config = dict(
    dataset='made-up road signs on poles',
    train_examples=122500,
    horizontal_flip=False,
    activation='silu',
    kernel_size=3,
    num_labels=58,
    beta2=0.99,
    steps=15600,
    lr_schedule='linear',
)
Rows from block 14 of a small multi-label image tagger, named by matrix and row number. Rows with one number belong to one channel. Each number is 128 + 32 x the weight over its row's rms, rounded and kept within 0 to 255. All counts start at 0. Numbers have three digits each.
Before each channel's rows are labels from the 100 images, of 14976, where the channel reaches its highest value: "responds to" is what is common among them. Only what is clearly more common there than usual is listed. The data: made-up road signs on poles. In brackets: how many of the 100.
# convs0: expand pointwise conv (model.blocks.14.convs.0.weight, 960x160x1x1), inputs 80-119
# convs2: project pointwise conv (model.blocks.14.convs.2.weight, 160x960x1x1, transposed), outputs 80-119

responds to: & (48); triangle sign (46); B (31)
convs0.68:120106120105085158141121153064120145135107130070163131143143066125141141112112137134138176170110143135132187101147128148
convs2.68:135122101102073117121155152047176068129169080087134161134124083126095092139143167210116205122144127097105148113143128144

responds to: blue rim (96)
convs0.375:131105074128104125128121106153100058101047150104122123151126126133232099148130145104128127141137157089158125096160102127
convs2.375:198123091134073140047115161098107102106100120058171110200124120091198091098173137119179126172111160154149168128156125132

responds to: purple face (71); B (42); P (35)
convs0.219:112129122246092104114110150132193116145109160107161087144134098097081119124103139143131154070132176115163152155154081140
convs2.219:067155151159137137102170113073140149165100164173136105094120061141105063165139139126117176077164111112087142187121109145

responds to: & (48); triangle sign (45); A (25)
convs0.47:082156107117096093127132144109177097179120129062164157115171089134152091201070152110113147135148187098076131115132128143
convs2.47:077115103144115146128132176063192128169142106093158134166137032136105092136128161133095162151128134101146147156156110102

responds to: pentagon sign (91)
convs0.444:120144137131054175165142179135063164124078169143138141043153120172143171099183141173146131134171139101139150140101104144
convs2.444:168165136166068104128093169137079216089105077170101162088132131151110075156186111122161095214099136173155174135126089113

responds to: pentagon sign (58); struck through (40)
convs0.748:103169134201107151069130172116072139166122145043109141117219140127131145105154129113119112143084156104112122118130136130
convs2.748:180180132127054147097100135162114117108122109128108170129104108195182172207197181119190167163129112176093108099111167092

responds to: & (80)
convs0.169:084124075070121125133110125121160137123147090099113133092120118150110085144117107147100119189121159113140137127115083155
convs2.169:111125045065090168166084124135113175111152071111138148080173125141142110156141116156099098174110175129134115098096083143

responds to: 20 (79); pink face (30)
convs0.0:117169130126102100127171148142192087134112104154123148150129095073172127131112154095157133111154172152098127118137130143
convs2.0:153123105096123129151167176129165113123143101153139159139108104155140143114165161135175172137153123119102077105114144100

responds to: pentagon sign (74); black face (36); grey rim (33)
convs0.102:169099177109137165144123143161073130110130163105145149141154099100100223113163174110148146122108151145125117102136146142
convs2.102:105108067142112106115140150129171163141102104146149110108128161142151031167086151156105093157136072137098161124134146119

responds to: 20 (94)
convs0.139:165166134163119098102164122124158056136131134143124134144128054117105127171137156092163181105143177148113082146137095141
convs2.139:065132107117140105177121130061147194176076112180102117131106108130144133155177160127095135154142162141146139138133073121

responds to: blue rim (62); circle sign (47); white face (35)
convs0.1:082079082148169165140116184088147108137064132173129115105125129131152134103104154150098104119134126158150144111140124117
convs2.1:089116188154157143143103100132095112093071095151132165171098077122151158113105124098103109090171129150184156201080078103

responds to: 20 (37); struck through (37); green rim (28); face: grey (27)
convs0.395:125189097135189137121147176123131114156164163114150181164178147077194148114110151144101163119079170044129078116113180040
convs2.395:151118217180108168085171156120057179105133102128128140099122091125105134103179134115122106146148145187120180183090147170

responds to: purple face (100)
convs0.294:099084113208127108142140133121183194138087121138128113090137126124112127123106159167107135112097126094230121193112131088
convs2.294:059166144137173178058109132143176184129114106172164127091124110085114147115144138125072115111119122096178119187119119082

responds to: pentagon sign (52); B (48); white rim (34)
convs0.654:133142175116105111153119127134081177107098110110159163169139157048132183144083119084150062109137140100105060087145160073
convs2.654:071132174168160110151128162108151190158084107149088121109159143117141078129113097087118094138109097108159153134150072135

responds to: blue rim (100)
convs0.176:067126075172146118105108144162120099106094127108176132139119119158182099124150117159069117127115181109170130146148093135
convs2.176:131138097146134142102131155123145188122111151103144118124157110090189113094138174113110133186118112171185153121137144127

responds to: 20 (85)
convs0.698:125155121120066133133138129117205125154112140111140107137122107129120101147103172137161195113172166141104078074156089172
convs2.698:099107144167125120137107117071160143132120101137105103165106076190132117131121139136116199138170129167114140149174118157

responds to: pentagon sign (100)
convs0.767:183138120158093159120110190158106104118104143130094147081111056106140152145175152103134139087124149143150136140087077137
convs2.767:143106135155069087130062179121098159090086068124092176100064117135122085166122152086155104198072079224161120093095122068

responds to: 20 (79)
convs0.694:173119131148132128096179162180160092179107174109180153131160137091180121150067206117170143093133157067111112095163188072
convs2.694:112108177176150114098163159074123177168137156144134080141147123182115081134120138150132180189165121130122170123172144173

responds to: pentagon sign (42); grey rim (28); orange face (28)
convs0.44:190124098134122129114183143150087131136100134171097076121170126098149184133093163176152146164187096146133172093110188216
convs2.44:117136072096155166132077112176148182140096114163119124106152100122104124136134121154073089113046128102183166137133141081

responds to: 20 (44); 10 (35)
convs0.627:156118100158132132108153162044125130156158142095054150157161138101160164111103149149117174146134120175118133107140181087
convs2.627:125169118110146106124159148150084170103071105115104133084151148128187143096158110106116087098142129122093110139051092152

responds to: 20 (99)
convs0.7:144169140156125090133218142182182063152148107153141130102117122110137150147118155144230170128134204124122111099145109163
convs2.7:137141148146094111091129151112159149089135128136152078148101101172078107092165120140182189168142144153151071148150103173

responds to: blue rim (87); white face (68)
convs0.29:133042108143103136141118154144089118154128106113126126137096115123170119167113140141084078154109114143170134159136121100
convs2.29:127159205145216175063114113144115179114122183132149120210138098142131132100130110059091154102106126136189126194162135122